python train.py --hop_length=160 --input="log_mel" --text_encoder_qk_norm=false --final_lr_fraction=0.01
Rows from block 10 of the denoiser, named by matrix and row number. Rows with one number belong to one attention dimension. Each number is 500 + 50 x the weight over its row's rms, rounded and kept within 0 to 999. All counts start at 0. Numbers have three digits each. After the name is the row's rms in percent of the matrix's.
# v: attention query, key and value (stacked) (model.decb.0.2.attn.qkv.weight, 288x96, the v third), inputs 0-95
# proj: attention output (model.decb.0.2.attn.proj.weight, 96x96, transposed), outputs 0-95
v.21 090:555526523432468461492508523532475485538513422564564519461553500588538417469550549465480542484600548560455501566384478454520506620484456356550590456521537472495495554465423458446471395545487480460489508526611463519495486516479504487545461473501430482553523517512436488495439512480538387424
proj.21 092:611511519520492516403491556479429507476519483412502568418448566499480571493473497560426478467478515401459529509496608578508475466476451713556456480519511536575487415501526513513520533481463526591494518514460537595500470490533480520462482547428604514521527503447482492533502518450550544535
v.22 099:515498442486519589418441511561457469476546400486524508561526495490575507462529412558537485465543582584467448480449454516539504498485557421572548526589475526447442535486558487525587408523410539479570439457426422528480512426515486514566445505505390566570462549516517587463468494499484497417
proj.22 096:446580360519540481466450559451500503509504531478461482491596566528520503567557488492458476493597496483400456452468563543475449466490420532555498494348539461506508483489486513423433543510535503426515475554543516522414549551471536501452506539512543423579522598514440386475532500509460497602
v.23 095:559602458568511487541489503426459438532556450493498435568546506524629507381508553415473519615490566422441534542580527503534494476579489548552561461510472552499561528486451471460569450540516423458502467494504466547511456595440481423466526459442419449447514522423482481498488497545485427466
proj.23 107:518480470453422494410477503606388556510471501484453553470371574511353484562447468517503509479482447489491427530494523535453474478429504517553431475383510438511456493579560507504481529441442489543468558572473511497475539439452538556519476514541523551583384411520512454491499533462487542458
v.24 075:516446588524515492517483522477497509574478497459539534391540507438407419421504471383484503412544540372453454477550566508478602475451537393560472489517587513577465472385563435478520496561475589532522499509458506462489487494516519544564507453572505544581505485544493558546484505511551543464
proj.24 073:586479487464531410466490504496561425407458497600459525509515439531528566516532431584520469530492494488540556484566510475498503466401428574532476506542529488497499537481484476588469593469539422572498462451592600524482545469516503473475508456405489477431646456489493470474548531456615513569
v.25 095:524495419519477463482496504421500458428470508497474616602480562594508483469515449449497515493481525494418568530496469473537447451424484394579510498504503430513528364525543426464576463567520517486396521564448433587433434482489532491518424522401474547486455503519491531502437508604467520514
proj.25 099:572570502502485567448514510542438588474503487417496491349482499502497465560432540446496455553511524446603465502505552573485510466465488602581519460517499476586590609596491484556524507472436468532561532443534519431501540497429454533565536472565546521488457526429455431455520527401511519487
v.26 093:449600588530506460520596611456466485411503537482540602499485446483561485550592375483510568525559486523471473527499549451450406572465437517439515494544461485511511492501449484516411534472538466561469379497527516478527464537482469452525456550513569451441531456493553448515530532558550400559
proj.26 087:598462489442465485438486455581579517487519539497527477422521549458588525468481495583449520519409473535549535473492426624508545483433594542497499450536457499597515462512536559546550515481560502520431548568426460501563551490537426431424563530507510515493554527455455642531479511478538416485
v.27 094:426374495535441561467496478533558495452571536527499540539511535570560605490458526501528480527439581509540620475473434481450483569507505473492421520519540477486496381491499471498493471460491469529509592438481399532511569496479457560472395559433444474530440442444560559464438436484400474518
proj.27 105:562584435541494526506498418482400522547448510526533461544485442463533529565501479399450511560518454475539475501432519564499512553507568489468558465476420510518504558548551560446454528501533511429513487492528421494440445522472562504485500436428554490513446650539443375507556479545470558358
v.28 086:503594514551502525570495485493518430572532438561552518565428535469434452449412564495546569447495437465610424506564520493457551486489555469535525487485448602509492510424526408515449541575481523420480538440515556385565470471545518523559499444546538414553540459516552530458496503426424478459
proj.28 094:497453490510510576483572375493540499539433510547479473520518475458486517493534485544545545419507550502552535524460582461522595485413559552455421588423535498426507528549567538406504505422608379505380525544461493545510542521557579505458514521453490566496527445468476533581510433498542538521
v.29 094:529493427549529555480458551466532546505492474618536442565557476490517505517553592472519601479424555506438489491493495530402453596515397422544556548532456552459488473522502487532531467547467511442501520542426497406562574515537397503485449399489515450471436483393477516466433477510401529537
proj.29 105:398553501468406517499556457516441450573523527530496521532483575434547549487502471532440442489537474471530444569509528491566558460535635536531459469368537493437512506569512509405420462366494486517547563494537430539469442593580579468539460494436478543529497477493496432560544525492496519481
v.30 094:477431550428581499522590550488431538562511504547449485469502587448495370511528539559512482430507423552533452502534670509452425593510472516497571505476560475494539478523497561481506401524521528454542378465421516507570529496488434533541478477495496510514520432417523571527471492445444499481
proj.30 092:497597529471418533478471485539627509427417476414521495492528532516588497549431456510558481536517622497432479492512449491448583484514571518521421469555484445484571547404483570414526603428495524593488491553489527448507492531504487548502489567513487515487480540578492450434507381514483454549
v.31 080:477489529541553465508389420470542484596462494444457524531554552525445400524572467504552497441538452601470468507611488436472541491529495514530488522444416466532496481480533485523482394515553477494512539508562425494575513497486404545477408456492584436573490568499456539422568387438501477455
proj.31 081:511464385484438518424482552508484432439475483493515488558566528530501508560498548558491505560582493481575502422477607546541463517543472553500457544489464460503428474513412489515585533444401477528479449535532567408509517489462530407467513575529461496460533500474568394547505500610406526389
v.32 085:475522442538539531484455485453496460487564479489522637525533570439475463535482476552394406472455581535455617448470509543439515477445556480499485474426535457479443484597390470508546454490428510512530464489517486504547413482506581482454460560497533500562476504608512540509445414551384553534
proj.32 087:573562482482505520360563488455438513495505591440458440501435441539471447480575514542575480490464513457646537522512522522514495513481533474516496489541439505527536552498498456516396470424573490401455540501524550523495515460567489522491474490493495385522374563398543410489525552474489442558
v.33 096:450440358439421523408437430524497551567571498475445520565484509494510451558537545513501554525548508499413445518479471407474406435556522507559586520480433478529400431524594454555547641516484445501447468494441456486570486514517519553524451447521487548441536508534501542497503487458492469518
proj.33 099:548496553504476437536465556401476462359447463547533424442504559477505430491528404470516436414505437495523532428573482496481478494452438503462486549571503446434546479466439562537480473466500513477480487494479475568583483526513383434504459469408459604490497449482459428509523450588426441440
v.34 080:502468494443565476469461560533449437418495526479467506485474531490518519428531492422480567470575545504503592525539434485530533512502567435487507521517586430487483442455450573432596496534403481532499577590453479530388562415434408455498531465536551466459544527521524420576454584561496571451
proj.34 097:458509492586473468484509504503512519519522481550512518544541504493518585524491486606467407498435476476502473547461450492512538511393455471537449504545421490512581634538503556482478580462594486487472451443592494450662504502527540556573510498524474626491474529497473536496430461523489493644
v.35 100:416480413488494474434438496419546448509547421459482494540511516495569472523496414512569440550562555525379481425439530560476427609449549488499470495492470527483416571533442481460498495451539419564455340543472468488511450558498434516458395551481526468574480530481465469471479470520482501515
proj.35 095:554548460549547533475546495568493550475477476561475451503517459448524481586489582544506615479499459441616494436508432440487538426486574444553582485586548499547477472441464517436483447525500439424507602484540568577535486471478497400508571453479501494496520463508518433521435486461394464391
v.36 092:486518540497547522516594582448557473477439516501512434556562440455496427480431502552423481477418436442492502472581563497469432560591404589546474461488513448479560511445480458534374512449523458488496535418516515565407563539508530475559558475492603432445456527521526528516597514511539489540
proj.36 101:410534529573473523560458547554390559530539505458497536455431583583511570502515503410563552512524535550542514496493490504485542439537476430386507498471500513528471488484532502516467504567417519535600461558510427495543501494594478398484542584543395528496520494425491529450503465547481563364
v.37 094:573516467495484431442554531488491442422473539494467577511596515605500573515565524538469561533530533529437492550462483458543482603505510541546530475544456431584420529509562527435546514555350534528465485487529491556431548563418529514418498491509397553494545499526463430476533424553462428516
proj.37 100:554552519527517484539489517483543502507462433531498422411379450466493453508537469447519463420566505575524564520527533497449497471536510431495447611545491518414530491438514470513554601463607515495498548525495498514545480403570546518555448513448529543498591456645474527504450513366474547498
v.38 088:479567424490465552496501490546487456527588460430594502558457538494499549522572450482472544521502526390495412562495474513462583494494548481518436470479443405496489595526444444544545456460464354503532540487504497619419496541551515517514443546522578517519488487580420427499417419490498540526
proj.38 081:531449520582496498475486481423501559526545497588512501474488343550446535511476505468586566498488453547570499490420422490573481567434509526544418548542487521548506540558451537494571465495550413467491418519410467487575498415444465500391513553493429434562516541502401464521420526478494478514
v.39 095:519454481502469482548442462490522526501422451535554515509548404514560550586453496549416513389565465540445386592474424432469485492545532499508550562677455597462522480443445482466466552521529463529517517521491479495490479533400557525467511459541493539570516509417520499512458552511606483491
proj.39 090:388507546457489477519536525467492460519518460562503485473497529482508494515638493484582560500478459507567519524393617618542486509496443532486533576400511445504442519508652487577488430472494538484514438570532576470488519563485486510583575498530507510438565471578518520542501445509500592536
v.40 085:542529598470480547445519475522551460599494484565463560506436597392376471539440501567532463550498413499568476483494503500388581448430520506478470452526480499470512466446471503558583503554503532555555515496490527550538480403557531420518543440526526411600557537515452524508465509480457435445
proj.40 088:452513483482512474493442509543468571468470461463479372493559473574520511525519504460447472473598494473484461502501501453540417487564481539461575469431494498571532433535503405460511408498508435451402543512471499381454466542484485666442493533408530478483406489478473441455567505496582561464
v.41 086:565536484554522478560544538584358493445448555434484495525599462547445519483452470472469536446434508517507543521441538540533461537553484509520532463491495481667502513596509431436531431564463531583511547517516466453488492504628467516514439590467498489479499570475474510510478418549443596486
proj.41 095:513470569459486520453511519436550543535503542471556536492470419523477507473535502600533498543570522503455576567647425497553489487464522502438518530471438509342516474498465602508535614414525517392477545392448448511463451479507520456491510434452501473514460443470563506463559563474467469542
v.42 076:547467495468495585472573496506527522497552506483475436478469505482517550535521541421608439475525457513504521416429557527547524472473457560578595464452577478474525489508522490501471461606483491501462403473438463464386440527546556463418405583482526402524568561450450571491444464567591464500
proj.42 088:457539456506508478450473517504487472474513533531543550451526513559498514454512563599452526573513529529500600467482572503390518524475519447369477447551431563548451551490515535570487520517419530425516526459483432590506540496541418549521559387524479560531426436486541380569555486468551562431
v.43 082:506513469477627560500484462457350440493555574598462483528549501510523530434407553496527539484501497496477445529497527483528480480560650422431551507520464497452549565452501524537436524468485392512493576461561503494468584451490477434521579433538579444539463476498438471463503507556433472510
proj.43 080:480498543557426480481544519460555567595503377467582452481474517495437594530531509503466496471529474443566509547517482541521522546462375458603425494450536440582376519539487424462529516474435525504493500435485528597494474501521563519549453566445527515491570538490462484546481524451632472451
v.44 088:584491543589488521510468549471427523486495436526496604433486508513577537440548506471583512540389454503493551468455357425491458501432614443607496506491493432475447412476478482467527494502498501467482600540566533435496490494558528494491485514468494551470391588584483522539456497510517560546
proj.44 102:608532433404478567503538458544514464544530598460469505476623441490449455569433472550487565454512547519532508533506493613558542481512519558454543489504482557526622563542521538507591541488459506552524510458526499465545460485523491582444451580479595451464599573464522540512462439562494445483
v.45 080:512457468536394406456555452456514431503467601553460458527433412610505460509512562550508497450619524454508544535508530473511578450472482435476520507510465477568558504555554488563418474554505525546515425529548540503497529473588445443481466545495388464469536487533598519549458427527510396484
proj.45 091:465549458498536501451489485519504593496473399517483491542529626405513573496472535460481426578438483522554504505487442513469514457422594563531492433455532516413544433446486474443536482559608555479477523437494546480508528486425467523498473377510530503606448428454478465487470583421423519544
v.46 100:567553503396541498553542466568521423565551474606444592466477540548546455558539513449436646511519430440457505474472502421511473534441482541544424522515432461526476498485469485512535564455445462501567455519549502497522558509491532492527510519501503463420529503495552372599436455502537381482
proj.46 106:492460429496451481499513524387538570421376471486445419494509506516502487530424541471541361524600487481576538502531496539507512468575536553533512511501425469548533456465574504460604560546511545517491471409473469395506499502509420540533466555515543560483513501501438492397462416480495543410
v.47 083:459476557500530479418522417446446485543441467491526558521575489497496538426409548460500511534481504515523475468479548573497460433562395433504519504479407534593440547444501505464505509463466487467464432436597608565565520513569555502546561488546506515575451382531433483390526525498443526568
proj.47 093:580475462534457435491490512493490506481480476452445425492425511513479471516558547579476465529508512416526452499542523439497402494515499533547487457472527403392513425513487423551503540390462575441511557507450365564525452500388534499448432582477459463445512544537646534470514495474512449477
v.48 090:499589334471476510471474469527510505446456494435471570524456580501553519523539476426569511598409507490466533561521401484563553426518579466526447466551474462523444491483544471465549475489466502467551430569465452476531454416519531540451535440438603463499514573586515476508559506444494512597
proj.48 084:572522581566488502513391502396499423495465514519484456417534477483491498470449457584429489413592521531561532426506462557490480487389554539463559507407453493496548544566506536462549560446499482506472544469516486501515556471527446450608409550516551548456453465464477476573365482555484485531
v.49 095:464519542536407457483481469518601555481501448479479550443453518521552517458493506487480580533584428538438495531433485479446457446551535464514467400572534434459535488469463475461506415521601574555459529561482575494552463598504412497538553485536525402556503492536486410564479403539605482455
proj.49 100:503578535462509541565469455442486441451485526428428501539557451518553472609477547520511479546430524535560481449519527490492473505420503587482551528547558569538571523519540620557536502534443491443575508521488432452483481509447530616446544485599537638423498541484518455432449494495466579546
v.50 081:474537582522505511515596381485532463461525452496511558464461464510392490585561475513544396512511597454592492528425524435495554454412446468533500488504550554448461549501512517574485435523438533519489520465466542506465457444553496568400436477511576494451621489463508517421511511502559596529
proj.50 080:456483489496561455638473538519449435548503514500574541555482459402516441501489520549518501510515549525471486455536533433433535507529552429447508553472465558492464524556478465439526423558624440457468456478535410519358499505463506546382500524494472518540452515512466534676496489536501487488
v.51 096:550434484479510424472428444524560554572463468620531486485498534583508522443525497512427448470459498466572568422498352612476442481561443479525444508556469480456503530478482527448522506477538487496490437552472593488515547559560520508513493541625602489496501527453422467480406582530534487486
proj.51 101:526467455538539499433535535496528500471476494387431499510528473522518517531446518521516545576497390477454418565495627496553524532411478629550504504389553507590536545542466580600503516331469475444465438483529520496529453494395489492511503482454461511480450502480552540477501461468542497506
v.52 084:435521541590455454541598550579600509461425598551504477475467450543460502534517527472479521565435476498517446476560437476482422508584499417428506485507472541453511432477526442475442507568596574576442475456475513463560520520537395554525457585500438492536507414401535515511528461520564540511
proj.52 087:498511524432535497535547476454460505547538436422509578540535615435501502464406456501539468509586501547422513494488567501534460456501394504511583516464557475516496455508500461581479420624484507505597628507515509433422504511460621426447602498525557486530534542508492540463458541516472514461
v.53 080:503505463518542439470526464528560503412475473510523526372521531514436701540518413482528483476445514440505484541444536636442554509492620493565461520531384460572495529540576461483576556453443522519535525475474491494481533494532466538546440527471497496542513558470495501422512498551547526543
proj.53 085:541424539558471553523566556507522566525474457482458474414563453548602461503420492507481577574586481547483531442482449408510516463559429517499493505425546481483503446458613540542566571502553522444415506509526500464471480499456545490492540573540557553438516425509439495610444444379502516535